Weights of a small contrastive image-text model: text encoder norm layernorm.
Rows from block 5 of the image encoder, named by matrix and row number. Each number is 500 + 25 x the weight over its row's rms, rounded and kept within 0 to 999. All counts start at 0. Numbers have three digits each. After the name is the row's rms in percent of the matrix's.
# b520: branch 3 second 3x3 conv (encoder.blocks.5.b5.2.0.weight, 128x128x3x3), inputs 114-119, a 3x3 kernel for each
b520.3 099:465487445478477510526537508473472486468549504522517524518482516469513504468519484505505523521499486506532479495507530492477503491514505512493527471527568535502532
b520.4 101:493484456501544496485463509520504517457487505475513517483534506545502519482514513467485540501505499504472497503490512463523518485545499515481492463465514542548524
b520.5 104:497457489500513495524472460523528506516466475537539489505512517488501546465497505532503493490521493510502512416461508520505521500473504516465480537561524490477485
b520.6 100:490526486503499495518514493484471475515460460452463506508493535520488517499504533529443486465465479475448485481448506450480545479518505513458462497518473471481472
b520.7 099:496515492483532455483516495485505489507493471503483502520495463501508521495539502522522486480498487497510500487473475500501484495498484507523475481546478472521488
b520.8 101:564485477472525485521512541494495504506502479509497486524525507516492546521540503509525474491471520534532501488487483500496498511486492492531513528513492544469476
b520.9 103:470512500535494512547510514508547522475499506524503493481503495464480469478490515498537546503492511514476487502490480493481485517512475507546485484547526463508475
b520.10 100:448521529450513493480477525525473476502517489498519504557519473532513515457486531496495492476493518497481498471503476494537538499513503524498490500501494492517482
b520.11 101:478471479487554501525537499491511494513448519476567518526519515498486423479486490515520483463462483500568541489546546456473471516476531478506449530507460495502516
b520.12 104:506474460497524488512504496525516494498512505474522430527565516514497491468531485522505536486495514515455487523498512510484473493457536478541507487501481498488516
b520.13 096:473489538548472511496489513491528510493503482482513501486499482494497473518494543511516515502539536499542531475511534496518496493472474517482491530495498529459472
b520.14 102:522517545500477493414545502476514474468484539463503478494461463477552500465513504482476520544535478524467459496478493508438512511501477472495521530485519525522498
b520.15 097:490490456476530514507516482547515507520530486491482532492508543519453490509467459497535499508464498502498502533487511484489496495528493521511506508494497550506487
b520.16 101:516488478521487555447453518510484502442540503493541477500516517486518497508503508475451484490482471507532459501494533475452495512471524480558505468549439487536468
b520.17 102:476453505482464513462506530509527493495488510532508477482475525513491504473493508489500461436484508529542525494469528533474541542553544476489490498456487513503509
b520.18 100:476481522478483518502516497502483461474491533511519495568491511486509494458501431471506505487502453526489495516450493521534521442499493497528516467483483477534479
b520.19 100:469493486473506505502489485526532516478485515504474468528444500476534489540498501500473483486538515475512497540520455503505498499489490487484499535525517499519457
b520.20 103:469491507484527464504480496486469501504507462493529513466491531526492491472471489508442467501484513468501483484506492494522521507501466537479493523512527500542505
b520.21 104:512512554551515497479482450486508483439504503478513504511507499490494484524514526531489498511497478484499533514519520504493502503516525545518488467523482487539493
b520.22 101:497541516501492458488487457508473462481490498541513540566467485506438527522556466510451553565487501474506544513492484487537524475499511513485471500497473476506506
b520.23 094:467486483513480493504453509500522506505478524478496531519525517513461519500444489511451476516554485530514499540484486506533490497455472480512505487500502498479468
b520.24 101:475491520491545552488526516548493486501509520514485488536522476486510475492529488505465474513480449527492518467494491504475481498478492508468475466486447531489462
b520.25 099:547510472503508500491495550509455473530462481524457492498473455452508506500472513518498514484480538521494528543492567508508511455495495525473534524460502490514512
b520.26 100:494489501491522524525470506524455525479509504494451534534504477513510470530496469459512483526466448483579501516521515515489504515485498511537455507535498448456472
b520.27 099:461461495498481488482507497494504490521459518519528487482532476444493507490508533512491495477487505490486509506535538482496533461470478499515505497449484495492498
b520.28 096:446495521506475467545506515498453505497533508477502492476500481489497471533525534492449500508479506499535514523467505475517526496491487504535528513496503543487423
b520.29 097:494535489455458483527502537509522482496484537506492483524521540516494509465505497534481519455492487524496495487510496498509493547504486476495536504480516420530514
b520.30 100:521464464467514486491524499470505542459542514465559520473488463490473498507535545480478539470532548556548521507530467493492468514469526516428472547513548509513492
b520.31 097:531504472570496497479467514499451505531513498480456501501548475486484564512476514515535511504489489521464518513491514513494500508499468500563539529493520487482519
b520.32 100:501509509477500483503528498449507504500463521553509494474515556485508494483496479438489503495500480524467520486489528465467500492493518507482534506497489536494522
b520.33 101:504526508489441426523490564544486490470521495477526490522458556550477476475510496539495537482471525511509504501504507493509505487510506497469534518493516491497504
b520.34 098:550525462538520484449460491512503467493506489546501467475469548500523523487462470478519531479515479451495508510510535492496508526503532460507521488528504503490503
b520.35 105:538528528525495505516518546509516472463491499514493473500534480513579505476481501489470498509473519477473475550532525492568475512509437479491526494516521538520506
b520.36 103:497511492474511481432542522484516481467480494481485473483483497483528454508504499457465518490451461506507488517473490446437501498487503487492507489462520493472510
b520.37 097:455500539510487519483468518500512455526515477509538474535527500502523499466506492444469484507486503491490464503501489558491508520492503489506526495543540528528541
b520.38 098:475485517494519460520515465524526517487453505502488437508467464482516474476524494556519527475439502510458542501494485514482494553512511508492547470466506442470516
b520.39 100:520496460489474457470491493536508486492513510496507435530488540465440481506484451485487500500557560417440508536502522487489513481496492579578510493481482507462490
b520.40 095:493496585449488537474467504501519447464513508491525545468479474466495493467510495455515460488534501441524546481540501506535497517474489465506455468524523467478472
b520.41 098:547461520547512510498519474542489470469512475560457471514522529503559494505497483451512478468515502533512521515534525532516465439471489505517506504475506476500512
b520.42 100:486534532505502449493485478506469464494507504500485489458488442494523508517482533489512489518521504488473457500476519529472536487490515497535509486526492464500486
b520.43 099:522519470510484459498517531511526472526513499510511511482512556535516500562523471510479478486513542490531493497514533500490439529497492495471484512533489447466518
b520.44 102:533477464434505523470431482500529533482539488486498549470501534507472521479471520449481498533494485476518469510532495494523521491474497498510458420486484462448492
b520.45 100:459523528520495506475512489508515465493477470509565505467460475477508478520500513499498474457537488520499500498505473459508515486488503456535530564493489502470497
b520.46 100:527511550484492527492513484501489493507490495527492533529522504512511458543509461527447528478463531512502516440492513501505477502512518535470502502442503545495532
b520.47 099:479471501463488462461526491473501467507523500514492513480519454494484506496487485469469473504468498502469486506545492498488553432473514509520576514508492493469509
b520.48 104:524489530507506531492506510438453469502543491483490455506482474514519530522483481486456507469536507482510493459450490453478473527528519501502517485551528467492496
b520.49 097:527498444521453501538523506558510491492517503465499507453475471480490523509493503562533542464477499484483441485470479469484502485510495489483495519506518506552518
b520.50 099:522479500542485526525496522533464508547493488540515519483479491514521487576545500533502464506471478486506528494518506486466510546462483507524532493470549470543543
b520.51 097:482511525497481532538516530504461504503488504498534530529518458519503493522512476487500482476504480542496498481492458461473508498514492474489507495461474527474506
b520.52 098:480474562487489522464480516502477507504498464473511492480486488497469534459484528532501510521510502520487503479456465454482483457490500466472528506477489508507494
b520.53 101:498486495527497495497499515535503562442489506522520508499528476526484475547516471455530457494460477478473533453482506492504544475523469493535475487499512460451522
b520.54 099:489502584432531485461495476499486496543503454522535517512551501512504498476526554487460533485505508489493529498479473508450516512493529482509523494529517501457479
b520.55 101:525483510499478495522497462480517500532478453521503472502520447506501480531474425472497523519526510498549478470523511499525478551487468493458500464520530548507508
b520.56 097:530514540528480490494579472484506456510534501503493480417471475481454443465489433464476464485463510466522506486498484502498491484514461503506501487472506541523489
b520.57 106:511534490465466490492546511483483467502515467506507500498519479493536499477495494503503531500478484470511484469477497565521496535468480523483518470485509472494498
b520.58 101:510501451493493507540475499507468487507513503462487511467490505509509484550476469495491497496486507474508506487478465491475500503547510536460536513502474535538498
b520.59 102:508468485519525492464547489524538546513516458516461495526484503514519459541535508511563539548444484487475540473540491518488514504486503469498535508548466490500523
b520.60 101:491495451495498507529494512531500511495496516490500514516504470494498477534476527516528524511489538486492508502499518512480522458494482478482541512499527526494500
b520.61 101:513500515494482488478507490468522531522506521511491507490479484532484495521549468491501500541494478534499533497478483494540463508527534488502460495512474485517501
b520.62 104:509502493520457540439504525517495499531539469574448505510524529536473499512520512499489467490537461549501523508471510494539459507515503480509482497532528537520487
b520.63 104:524481451526477511484543519543521455460558488468525476503503491522486494494536506493501520484516467453484494493498476481513506512482495516541512457506507534487488
b520.64 100:465505465544530524484461548486501522490480489549482529508502473484510487478510535528535551504473470535560521479487484489491487514485540510486475480513499526522504
b520.65 101:474468488505553486497490477503502530508462428479560482507500463506515496515485551570539503458457491527544479466453523529518477510499509441493492538557525493500473
b520.66 101:476496496471495472470501536540468513529523509522509507538495472531514500533522502515505462524509452473499478491540491479475504462480466507479491492497523505500521
b520.67 098:547546500503485527471501502467481491471533512511536509493498527460526495457512523519444483471503453460470464537521451511484518505505515531558480461484500510477503
b520.68 098:516508480508490485448499509546538474482542514481487524485492487459484528510542466507563494538503502530473483515490476478486486540521473504526481493485544506495525
b520.69 098:456477492492473489539522418527540502522485512481523514479527491484496535495492514449477507511502483551539536475474508469508487442456501478474458507494461520480454
b520.70 100:484504446475511500513488507490486521507519500509516510506499497471498475505508566519492529485486478532480532491512545491503502502468508502478540505545481562520512
b520.71 102:512464497489480501444491504468470469542490494511478486481498514461529499497480480485490491520532496540481489503463489510453513526520479475471477544516451447491477
b520.72 099:444518498530556501499530492461496529465451511517540435520477507515531492466501489514518489502505499456488510456521484547559481505483458462476461491482488496517526
b520.73 100:498429479526521521479469537475537532504526530506481467451477505462542485484507459477493531482498516501471488485480528490478507537505477486536487544478517514502529
b520.74 103:506523511486452515509524515519478477505523503528451507522484490459463487475479491463491532500583564509483498506476501496486471506509511504571477444485499526514520
b520.75 099:493502492549542475491516492510504556532496514485523499495471438524506513472488535515452492519482519564520496516495499520499528480481520493555471523521482533470489
b520.76 101:458528544519511514504529479499497468494507475495488526509477520533506528473492526473527517526530460551471518527522491506496512487497543495465499474480509495461500
b520.77 104:485479483499569529525527484496490538514473475482532466494495516533462436496487506484502463486493510521479493511508499462481528526524474515499513482481468474528486
b520.78 100:468468461506483508507492479515538465517556508447507466494481484507518525521464482500477503503558501532497507494510514506476483486490538480531461497547485514534510
b520.79 101:466479541506474519492481473509550526466513490528488520497475540504468489512514525481515475476492470513449483474512483446504527489490490527494516529515504534514505
b520.80 102:485446492478491471514511501529547497503525523508450523477525538508488492483495501446508519487425491497495517488485473535486479541527506485492461530527484489476476
b520.81 100:514474484529475466508530518512458516517443516481453516473555465490483471496473542505519504527521530487505488555515524481555517539503498466473523518500491494489503
b520.82 101:460489497492502493485514491553532497486498498512464474537499527542548515565491528577527517466464518542492508445475536484493469498505499527495502495487537471497537
b520.83 099:545456496530485536502508501493505457510493466508496482495482487458508524477483502492484523480468571484507481475504450465492483474485511523437517502521463480485502
b520.84 098:519503489507482522485529504469491502473501554502520524473545491490435497537498536466462523524476502499486513514520455479503522522505472488487479461481529522463503
b520.85 100:495508486534510506522459488539517525483500513481509484536514527521525490521494491528492489461533509517516529489506514487505512484532520467494479481477505499514498
b520.86 099:490520468487507483495478507512509532461483483513500504484515514484509488457533508488511499501444499529474509522492500491490512519486455487502479497480493492486481
b520.87 102:502508483509474575479505514475501512443490462507506493455479465480474513460500497500455481502523559481496540468516518502530494493480491489460509494477500510463544
b520.88 097:509470465516513541489480482487485457477504514487497506483473525476516490533518491529514569480483481480481533482480495463537517533490492499535497526493467545507480
b520.89 098:512483474489472520475504510525511533474453525545470520495439512496491419480486458488496483484524507470499491516497507496524496510527459496491527514540525489479504
b520.90 100:476505470490531513490474495467461527508512470514489493509532470464495447508457489480518497482528522513487504542509499475478491497474502541482507520465486526491522
b520.91 096:465472530530456514482447479485536496508481488507509497472493533513535595502487507491503476516499519475474526486508497485504485491499498487499485482546515470500484
b520.92 101:553458492484477482533501524511476551496510522488531464498518539519495533508476513485464482532505493522503520487510494506518477499503467501548488559506443523496472
b520.93 101:531496510493468491466495495487484503520452477563486483474463437490507529454515510490490506517461535516440536510503495518483465496501470504493497521471535494523507
b520.94 101:510511511460449477543512450508484491517535464489482538491531540537522511524478470505504528514481500544533464501480503487488481528509557495500489496455480501494495
b520.95 097:459488493470494534480501455501459442516517452500509488508513459476513532461484470503487541507446519493517485503514477479512465497499472490513492503562465470521487
b520.96 098:554498526508525500495485495454505523537511514517492475485485473490527478525552503478512532516463466528547452493493501503462514482515522494471555505494518524498511
b520.97 098:520529502474516486513495509501447514463483473482526495496492475498498482485465517479467504518500522484529485490509489501453465488480542527499543495486457513545541
b520.98 099:498493540511474506524480515510558462507527510530531469493507511503485490510509515483525522466526471536524501491479533504506527531529527493486486477511501492460504
b520.99 102:480466498546488510498507531496523491506495499492506496525485506548506526524503508508486457507448466505494495510530468522506497471549467511488524496515506500524447
b520.100 100:507525502508497509511538481497523532460449491465469469521513494529485454526523531555523478492537488510460449498442504482449455493541475509477484534520496503518503
b520.101 098:506498525492511538506478521499505509517505444506499514475479516505477527529484494500532506528464497483504466457500499446526519514521498489547476492487484490516489
b520.102 096:510523465495506471536486439533458522454532488514491515494490470512495456470533490495504518488451479490522536498524490532500494513471503476484461520552523484515470
b520.103 099:497512512492478479496441501511533468486472458523503512522511516510501546511496482502493494520475509507483509522473508493498516489506520541529488487530478451494496
b520.104 104:474536484502462476511494492503494517513482485463448477521540456470510515463544497528493474469472488445486543501496580490531500500531544467499514499498503523480536
b520.105 101:470466437519478543498478491522471498508511506509542458513528538510531518471498488493487509506515479563530518523502477477492500470489498477509516503506505517473476
b520.106 101:516488502483520527494537536499538480456514543559517429559510498528541515489559500444485494493482470503519525472522504495523462473545496492450504485483490542534572
b520.107 099:471456492515492494543542495438516494511477537490500487546539509497507484474524516495537475502509484440500486499478520499450486518524524493461481508514495497506519
b520.108 100:505561523426493500510493481507497500492518512495485552461489548486482483534513467475508480517513554504475498489488476530482461534496494512455501447484488520526561
b520.109 101:509515496500522491462494461500488509500508508473456507474546498472550472520515459516519510503444466502505451476503492536535464537484507493499478509501511495491490
b520.110 097:542517541524474461499491490508467576477505535492488519466491490494497481464478479467506470522503504549500518515498513505510520491506529522488507486478503500489523
b520.111 106:469500547444475532528475465544536511546548503516497500512475509450489475514504514487535483486546526532521543509486538466489485501474488482490497516477490511495521